{"encoder_arch": "transformer", "model": "audio captioner", "dataset": "short pieces for a synthesised band: melody, chords, bass and drums", "train_examples": 26041, "gain_aug_db": 10, "input": "waveform_16khz", "tokenizer": "word", "vocab_size": 182, "encoder_norm": "layernorm", "encoder_norm_position": "pre", "encoder_activation": "gelu", "encoder_head_dim": 64, "encoder_fused_qkv": true, "encoder_bias": "all", "encoder_qk_norm": false, "encoder_parallel_block": false, "encoder_moe": "top_k", "encoder_num_experts": 4, "encoder_moe_every": 1, "encoder_expert_mlp_ratio": 1, "encoder_experts_per_token": 1, "encoder_shared_expert": false, "encoder_wave_strides": [5, 4, 4, 2], "encoder_subsampling": 4, "encoder_layers": 6, "encoder_width": 384, "encoder_positions": "rope", "fusion": "cross_attention", "label_smoothing": 0.05, "decoder_width": 320, "decoder_layers": 8, "decoder_norm": "rmsnorm", "decoder_norm_position": "pre", "decoder_activation": "relu", "decoder_mlp_ratio": 2, "decoder_head_dim": 48, "decoder_fused_qkv": true, "decoder_bias": "none", "decoder_qk_norm": false, "decoder_layer_scale_init": 0.1, "decoder_parallel_block": false, "decoder_inner_norm": false, "decoder_drop_path": 0.15, "decoder_positions": "rope", "decoder_cross_attention_every": 1, "decoder_tie_embeddings": false, "residual_init": "zero_last", "optimizer": "adamw", "lr": 0.001, "beta1": 0.9, "beta2": 0.95, "eps": 1e-10, "steps": 11300, "batch_size": 128, "epochs": 55.5, "lr_schedule": "linear", "final_lr_fraction": 0, "warmup_steps": 560, "weight_decay": 0.3}
Rows from block 3 of the audio encoder of a small audio captioner, named by matrix and row number. Rows with one number within an expert belong to one neuron, the router's apart. Each number is 128 + 24 x the weight over its row's rms, rounded and kept within 0 to 255. All counts start at 0. Numbers have three digits each.
Before each expert's rows are labels from the 100 clips, of 14976, where the router gives the expert most weight on average: "strongest on" is what is common among them. Only what is clearly more common there than usual is listed. The data: short pieces for a synthesised band: melody, chords, bass and drums. In brackets: how many of the 100.
# router: router (encoder.blocks.3.mlp.router.weight, 4x384), inputs 220-274
# up: expert up (encoder.blocks.3.mlp.up, 4x384x384), inputs 220-274
# down: expert down (encoder.blocks.3.mlp.down, 4x384x384, transposed), outputs 220-274

# expert 1
strongest on: bowed string-like (65); melody instrument: bowed string-like (61)
router.1:149126071154112122135138113116145144124106126112134117121123128113144129131164114135125143148151190126158108068103128168128135104134113119100115174135101074146109094
up.36:143148107122105095132153126133122126137112140178104128151168127144134125141099149099151186111097110102120134155133179150131115171072113129108096154110147112161148157
down.36:135112155117171111138172158115125128125120144146144099141115151145125110115147160092132201135119155088109141101081118154152134142139100112138153137110090124122146128
up.37:129126134093109136162137109071130135139133118158118144135143090128161146104110113109102147079148088142127141096135133124152137131079141113136127167097176155196159141
down.37:145133145094136153100107119139152115145129167169163127132111092119092158138098103113145084177116142115152133143138136106170115121098147105161125120162078127123137151
up.38:165178135085161137128117130151099155128110126162123134163141108141152124097147149125130169104119104161140111148080127097167150140130160151150059113160149115157127109
down.38:101120083124147105149148147128114119134148121130129185092126085130104093132162122157138125148114148097090141112149079101151150072157135118154119130167097109102125144
up.39:108101097103110149141127134153102119138102124108163133096136114145137111163091152131112109104124073148157144134129102094107154113137146120163116142170156128122114151
down.39:112126168122157100113120141142110138121152112142099135069111132156149113130148101081106142129137145116141098109091111164123164115173134128123110144138059117112146148
up.40:135134092152105152153172147129100109123129115144102126165143130152150097091146131114103119116133084157160140067121151151116136108149079089110105146075127136142121131
down.40:139142074146136145121089164159095135163120139134136149145104103097125112115153115127149125111134147115128119148139136121109117149072146094100091146096161135095166123

# expert 3
strongest on: kick (98); drums (98); thin (high-pass) (70); snare (67)
router.3:123134150105101113166129150136154136105147140145128117121122125131110120125123107135120139154106103154116162125120088102124168142173145115135157096098123178130130175
up.36:092085101106133160160135132135126131124097104149133191122135143123124107120158098137128156172097112108126165113074133133101149162116160104166133118077125105166134149
down.36:153120063135154077152110134123115153122095141138075119136104159164174132135116139151142149120143116145114140098145152139114111135118133127162116125168124109089093116
up.37:091123124148116128171137164129111175076139147128113127116144128138158141119145164110131163135070125143135157116118111163095155114162129158117115126087149121149143120
down.37:153093099158147143093115080132122080124105110141111148131075072145159124119147100121139119142182145170106120106152124127129072118083136098140118149134097090130117112
up.38:098143120103108094130138142114134124113154137122158149134139133097103140112130142143125134148099146096128141130147098115138143100126155155132131115114145117125185145
down.38:126107128106134086114115127131106094150116120158102164130178091138141124155134108152154123163167110146156067124110131077125123172110134109143119146119136129114141109
up.39:131166124140167141133126131122127147061127175130118141163135131153127118157108159078140173106108140135116171124166146143121126103136145159096088144121145128142115098
down.39:097102104156105133134174084158118083105138147125085079148134156124134102074156127111149114155136152141109118125116125164093091137124136124146108146114130143112141132
up.40:148150109103136164154156107123089147100119147149101104153175175156173150137136154103146165111138106134111118118131106132136126102103127143106101152102155103144127117
down.40:082116080162128085204100118095156116086112153065120138154179167146115116149131089143126103141131141125054102144131073112110152139156123094140151119120163108157110144

# expert 2
strongest on: reverberation (64); text has "room" (64); text has "reverberant" (64)
router.2:140117150130146095101097099128121102130128099147119141112119130143142160086136188163106125087153059147135094169132162089141117155098103178120137139116169141103127125
up.36:112105160105108102128156103122124160130107110172188143141140068105124140130089131113138122083139112095142127138165108140122132124120131170125083170097134112142121106
down.36:149122113125157170097180120121122107149131155099139154097163147143134141128171129144089106102196154190154146137096123096196120111134128129142083096110093112110147097
up.37:127103153098157134164175101134112172071136144141140106140131169135145143116143145102124166081140090120094128086106097154164135106115095176175136131087132098150119117
down.37:173130152146150110106128114097121162158136136105115093134140174088131161160128113157126115117126135106146128106100111136114128118149150128088103097125107107121105130
up.38:145146077109158145140091185143122146151136145140136182110124113130143154158151170107158171063055126148089140147134128096128142120121133143145079153128155124119116151
down.38:150137144118097175111099161126130132131127140099068119131132105121075135116092112146109130099118112157132111143134117137122137143140107082110106154157161103150162116
up.39:132139107134118108130117130133119136148118137161134169091127119117087156162182156089126140142100124132136137132153105098096135157140095138132101161138123136133168140
down.39:156139156132116132169116141145118103116127159163133101092116138141128119144168105083160128119132152138091117125115146128072094139121120126127132142140160083117165133
up.40:139135125154114136126120116157109133127132122132137110116138155181144138122103133124122096105136108104140126098166128153143134176113087161114106169120172147120140109
down.40:117154085123151087139144132138149121110100126134098102140140145092107137113135142129127105112127126141131095143074128134151142157149168134140131120133083143132168105